config.toml
model = "class-conditioned image flow-matching model"
dataset = "rendered roads seen from a driver's seat, with toy cars, trees and houses"
train_examples = 72500
image_size = 48
horizontal_flip = false
conditioning = "class"
arch = "unet"
objective = "flow_matching"
cond_dim = 128
targets = ["road"]
num_classes = 3
cond_dropout = 0.2
logit_normal_time = true
norm = "groupnorm"
hidden_act = "elu"
weight_standardization = false
pixel_unshuffle = 2
widths = [64, 128, 192]
blocks_per_level = 2
scale_shift_norm = true
attention = false
upsampling = "pixel_shuffle"
init = "kaiming_normal"
residual_init = "none"
optimizer = "muon"
muon_scale = "match_rms_adamw"
learning_rate = 0.003
momentum = 0.95
nesterov = false
orthogonalizer = "newton_schulz_5"
adamw_lr_other_params = 0.0018
max_grad_norm = 1.0
max_steps = 13000
batch_size = 256
epochs = 45.9
lr_schedule = "cosine"
final_lr_fraction = 0.1
warmup_steps = 2600
weight_decay = 0.2
adamw_weight_decay_other_params = 0
Rows from block 6 of a small class-conditioned image flow-matching model, named by matrix and row number. Each number is 500 + 50 x the weight over its row's rms, rounded and kept within 0 to 999. All counts start at 0. Numbers have three digits each.
After each channel's rows are labels from the 100 images, of 14848 (inputs lightly noised), where the channel reaches its highest value: "strongest on" is what is common among them; "colour at peak" is the nearest of a few named colours to the mean colour under the peak. Only what is clearly more common there than usual is listed. The data: rendered roads seen from a driver's seat, with toy cars, trees and houses.
# convs0: first 3x3 conv (model.decb.0.0.convs.0.weight, 128x256x3x3, each kernel summed), inputs 86-171

convs0.19:448494505574523598499445481572493428613638509476458506497458523473532507579501503488446507505459568507489527457548480563558497528487460502532527533515611479512494527588550519523535487545445494512499550507527558522508520544530512478550520505487529561515485497
strongest on: house; dusk
colour at peak: black

convs0.101:499531544523469489446434519450475515508453610473481592509469467557476572502421463556552452563454588602428562505553452613458420466524478456504514458454537483499542503536501586475493560542529535480501463497578584504497579516556549503540514502550489510459557361
strongest on: bends right
colour at peak: grey

convs0.8:561469519538470542465593514566600420441593440530491447474480408465492426447556449441539467493462542504677535479437485433503497475492506541462421554534516512524551510489461520497479495482550464453550502520529500529568475532488486465478512524457554526412473460
strongest on: snowy verge
colour at peak: pink

convs0.86:492480467538451545429450441555571354468516562608543534508570520369492460515449578455483585518530370389540508437473437554521667506502478513528505487532444558524475468478477442522488510552432466516483507474482471516472481512545559496513474522496497448487523449
strongest on: truck; bends left
colour at peak: grey

convs0.116:499435675462461408493543496601526429484585487463417537499568494295436287487488547474509553504497512439513543503427455570531531492535443502517496509448492510499501490497492444555535510522508523434492511443478456490499510509452470528494468465472505534486563460
strongest on: solid white line
colour at peak: pink

convs0.31:461480471324445374483479443512481419490459398489507443596508460548477512434504489541445425490471518464680466486430437551407454445452474516469466506498476478484496477500450443567465489507459489445542524484500480511517496439498502519496525459487513449468511457
strongest on: lamp
colour at peak: grey

convs0.38:330537485504457544559078511431633461478583540487553495502502455513434546529570483505488480475400492518572539465535438464486447513518496496522486519533532494483494507480498531513450496494521474492534475514498490485511494477480549506505472485471533516486505503
strongest on: solid white line
colour at peak: pink

convs0.12:522464523488514475520437560588466539522502470415461548557645522513418473505450469601494485517566512533540477447481441490575429512529388582511605526485542451483465518593542532582553505503531545549442465462522540562506472574463517483472546478562514586516572469
strongest on: straight
colour at peak: pink

convs0.62:458496564478437473459476489532568288566528495483491444430424410517451451435471483443499560385538475558488522442410436660397603503470504534469437482553518482512505470485500496476503500490474536484562430466536429469487506490431527486488497563452504481516459453
strongest on: tree
colour at peak: green

convs0.83:490514523483541582477422576554509506518536476511541529503461539481546494567469483448484544497499530487463552402412402628419597501474489498516521439506576482431505512570457488488426559475508516539516543463558532475612509548494485490471461538495500476455507489
strongest on: tree
colour at peak: grey

convs0.29:520534483546415293465492548575541547495513472410423450434480485412395473516497510451439507464467516510668478479503470617492557500507441502440479505481494462491586502491502489513437484467458497460531448548484485494470431503461477436497460599487519454437524465
strongest on: pine
colour at peak: green

convs0.63:603544495513533568465488524588428528555599571524479516419473612544585493577438545601520621514590501517462600552488520544573551519503555468471432495491541523533564509483527580469499522587438539518564486479566472502542504557513519540538428579437563546464483440
strongest on: crossing stripes
colour at peak: grey

convs0.30:467451503473549365534421424427533472481467394458355553531551514507419536415455426519456454475422506543386500392546445457572321527484448528472498515496535488469532497491522458561447428484437461499485525436510542476507524471456497493472488512421564433587523532
strongest on: lamp
colour at peak: grey

convs0.111:538455596489532451476564387497621579448479495513548525445517526475459493485510498429440577521479520483451547469499510619440540512560464335458468505581546548508553463533536443485592504515453587441538529517470541509512516451514504578513473546514549525452419502
strongest on: tree
colour at peak: grey

convs0.100:520430485550454367520482500519478499494543259482549411524414467390487433491473476442479499411527453459483606459442464498511438468520500517490506492533474464526435480459434454438361497480522543559537435503434492507477548515483510473471396556453478479537461472
strongest on: tree
colour at peak: grey

convs0.18:625423529514499513538570465399305459479491534487552534517545490555501444422593420629493515431492514615589460422551462475447413501491481469497492498482510487499520478513532497511452498502540467484497485513516498485511503476471491494477494477474518491487516466
strongest on: sandy verge; bends right
colour at peak: grey

convs0.78:518480448455455536545419484515531561455522578488543510527602533476493585448450473504479525441550469519408456444529545499508481536549549518539496464513469518580475557608540499463522524522567548495444509535539466485486518544456501522559586551525525511520481423
strongest on: dusk; straight
colour at peak: brown; black

convs0.113:500485471453494367475486437435583505541539397384425509520396431423583470454371524466495534311514516404654497541465533580434429491514494499491498535520466496498524498510500497551526454457450472533540495467482474463498521483493539502517460541476537476511523515
strongest on: pine; bends left
colour at peak: green

convs0.23:505493440432431472428482486497542409443478492482525524447428440458437591391548559383463546594499430494513480516502551533503458488528496530476492538458489497506496525453488540486487521531572499502484489517528479499491499485494505508479533496463516502487524486
strongest on: solid white line
colour at peak: pink; white

convs0.110:517494439500524305485451495430570484391465366489407572483507492443458550476467465544499407521449476413484574527473484442420586540481492565511562466413510528528523482490498518544467488540480499479512440492495488455523473541518540489491481524521518502526466438
strongest on: dashed white line
colour at peak: brown

convs0.67:510556498554503508605599542555409480499562476547467498473600459544408535491556530572512452437449551505535425460502497528495487532530531448514464523512503450520495509423539506506490534503532532431480498499519510542574512462476503525516513482507521527468577482
strongest on: dashed white line
colour at peak: pink

convs0.40:435443488437465422293469448677575475438459425476435510573478499333432503459447463498456630484458492497474508466455445621444547459503431500479493461512522487480501491546461441511471502479491493481511505475455476477496510480494479510493473506484530509537471407
strongest on: double yellow line
colour at peak: brown

convs0.41:487454525456473550535435458469413487487548638406578481550503430526479470438581510555445599399478561580543455532527421441471420406502479474498453551499510478529477494424501475463484540549539503549553496541557468469532459533543487520540500507442459520395505413
strongest on: snowy verge
colour at peak: pink

convs0.16:509499503515421601586493569320498498467617545449544439408667464320459475552442459557542499492463488500572471404501388412444420488506450472535528481525479505511543507486471519507467516506468559466469511511489473457464535496478458471524508522476536494461513485
strongest on: double yellow line; crossing stripes
colour at peak: grey

convs0.104:520551427481527546552460453527494411533498525546500456493472461550522472399504522489457502430491527516559501494427442614509518462545472512470519481530537511546513424539499448518444472504437485468589467518505436474566464730478476530508482588492523524480448357
strongest on: tree
colour at peak: green

convs0.77:468455560510530496526450537515391420415536579487549502480607466575412449487460543543455610444414535596497462522548443511499492416507498472483508551556521489516511522445524481459557533483549445481487555475462462590490512493429526533526495630436453543528472520
strongest on: snowy verge
colour at peak: pink; white

convs0.105:472383473516495280421539419440498458526578487471516543524379454449481509470582495485503492455513506461585482442356464455510627475513450476512471473517496475508499479461494471564505489483505480501551454468511514492523491470496550515500514538454462451531503495
strongest on: lamp
colour at peak: grey

convs0.108:500450448589508448415450494444532525485476431497405475545614521247493436518534495487490564499419510512631460438455443591525450476510503500478486525516531533503521502480477481534521479492486520504515510504471441479490487505474492518522501493493531488480504482
strongest on: bends left; snowy verge
colour at peak: pink

convs0.80:590448473578401372478614465635479440542617404477416463525486546425494526485446559428508523594522471534486514496409457484518428467518467479546583484525571476511533563555445466533444475524449503575462511492472481509490497510494486477487511494460569488502478459
strongest on: crossing stripes; straight
colour at peak: grey

convs0.79:519448483548491424442474441344532549504496472468522536506451524518463490414456490469464490461464424465464577417492453513445557410509479389452503475620576507495413487407440423496461492430470483529493501484466504489465536476447492502513487526456500453513513574
strongest on: dashed white line
colour at peak: grey; pink

convs0.94:522461458505416405498466488473500400448536349462471389486485493426480457475547551504520514495459441478571545459420400619436563423509528482510552532497462485460498503439424493494461484475525416511515516558463536523484499526452502483484442516501500461485447488
strongest on: truck
colour at peak: green

convs0.91:522449405531427447506508432344523522512630516430548503544522512346469475462510509505519493579463549526594650468428464416498444460454409553499441540501515455497559500473505522467451504500488498477532532523522475521505497533468501486492510506537466513500474493
strongest on: straight
colour at peak: grey

convs0.85:443456470546523422481423435482539524487494427472518447520564534336458470523679395472522361486427545493482459357446519536421526448555445517500470460502506439521533492519481472510480474485498485518447458542504508500492503522456521497486490517516497481555506418
strongest on: bends left; snowy verge
colour at peak: grey

convs0.36:484406655501511491465497499483663489487644444475497440603521504480450432482530401481486483459589547589408446493405440438531490511525546431486570490515509539543467499465453454447519487533518452497435512540442490531481505523494534504503488508526490500485546535
strongest on: bends left
colour at peak: black

convs0.10:485464449492503590474470433468528603462562515481501457513514555447475562511511467593419549474521457474517549525558549440558496517473537561546469468514517524450469516552499462495492494540453506573544517541538559528527453472522513527506481573509484501452525544
strongest on: snowy verge
colour at peak: grey

convs0.33:486471468549579367540566402561589497375566500482458445476446539451567449452498435451533474453503562425501480480376539453471440506501497513489650516463476469580539500530539524485463447437487482490544507498522460470443515490477531503505509465527554507446480527
strongest on: tree
colour at peak: green

convs0.120:529447538471492390391616464491560452532560576463558447549490573479471472472447524397546538543563434578549486497554460549451548425525442482464538581467581510597493433481501600525453490444458496445491513534546542543475586546424517528487537486532537518524487452
strongest on: crossing stripes; bends right
colour at peak: brown

convs0.121:564492498525436512481515419591545461490439433516498526516471374316475555478564453447548499474408563493561411473497421616420507481505382507567500484489514457472527508525472461484488505491464500445495542485504432552492466492458510472509511506463501497516506504
strongest on: crossing stripes
colour at peak: grey

convs0.43:471494423494565533507459489591448545446399578536525517519558421566481502470614483531529543524494530561482469452577478564452463478556501398451461505589561462539521580519440545524481560486491535472500506537515461566563547433464530539518527489488533513410480472
strongest on: dusk; tree
colour at peak: brown

convs0.21:451488362507429599493423433557520464494404489458567501525589489465403539444555515545622527468543534530473523395540470481527437468496491538541564497524550506488510517543491427458468492473389527448500531475484478490554445474527471489504526562482571471482508462
strongest on: truck
colour at peak: black

convs0.57:422451485541480356347549505523508511490517504399542482417503514305484445517565518474502544450510451533482525439406514540556624466509538449520507450490509467503519470496516533439532501469511499486504525472486482446515489513538530458491448550533506504473488508
strongest on: crossing stripes; bends left
colour at peak: grey

convs0.70:512418485471447291457462508441551532456543346446507481505517496430480491476502490492436527477447470493754460515361518616476480496477421497501449521510465413468590476467465557396441470503461458437543478563464460501482452546459527508482455489535497489495487516
strongest on: pine
colour at peak: green

convs0.127:536533488531474632464464482642534512482490360530361452554514458390536463461454478492479470519528493613461513441426541516571384518466429507518510561475511566507474552573421512525542419518462539491486500591468604556489480531489493543530491472509511541471502496
strongest on: bends right
colour at peak: grey

convs0.102:603475451395492591527539454505193458540461521467532430512558506563457544510558587568406525470492521528556503497494443528490410516508473411500422516470535468558492510484491534503517532517519518462531510513535478526503491493485487495507537509416557517484475486
strongest on: solid white line
colour at peak: pink

convs0.60:452572555583495549604470534526520517552602412479486498503511503486605475596536484500439447503537466561643513533578535469571464555469484428474438523515568496500492502614522529469539456473454497556534504554447567533499504536554501488524499434448436580399603505
strongest on: tree
colour at peak: black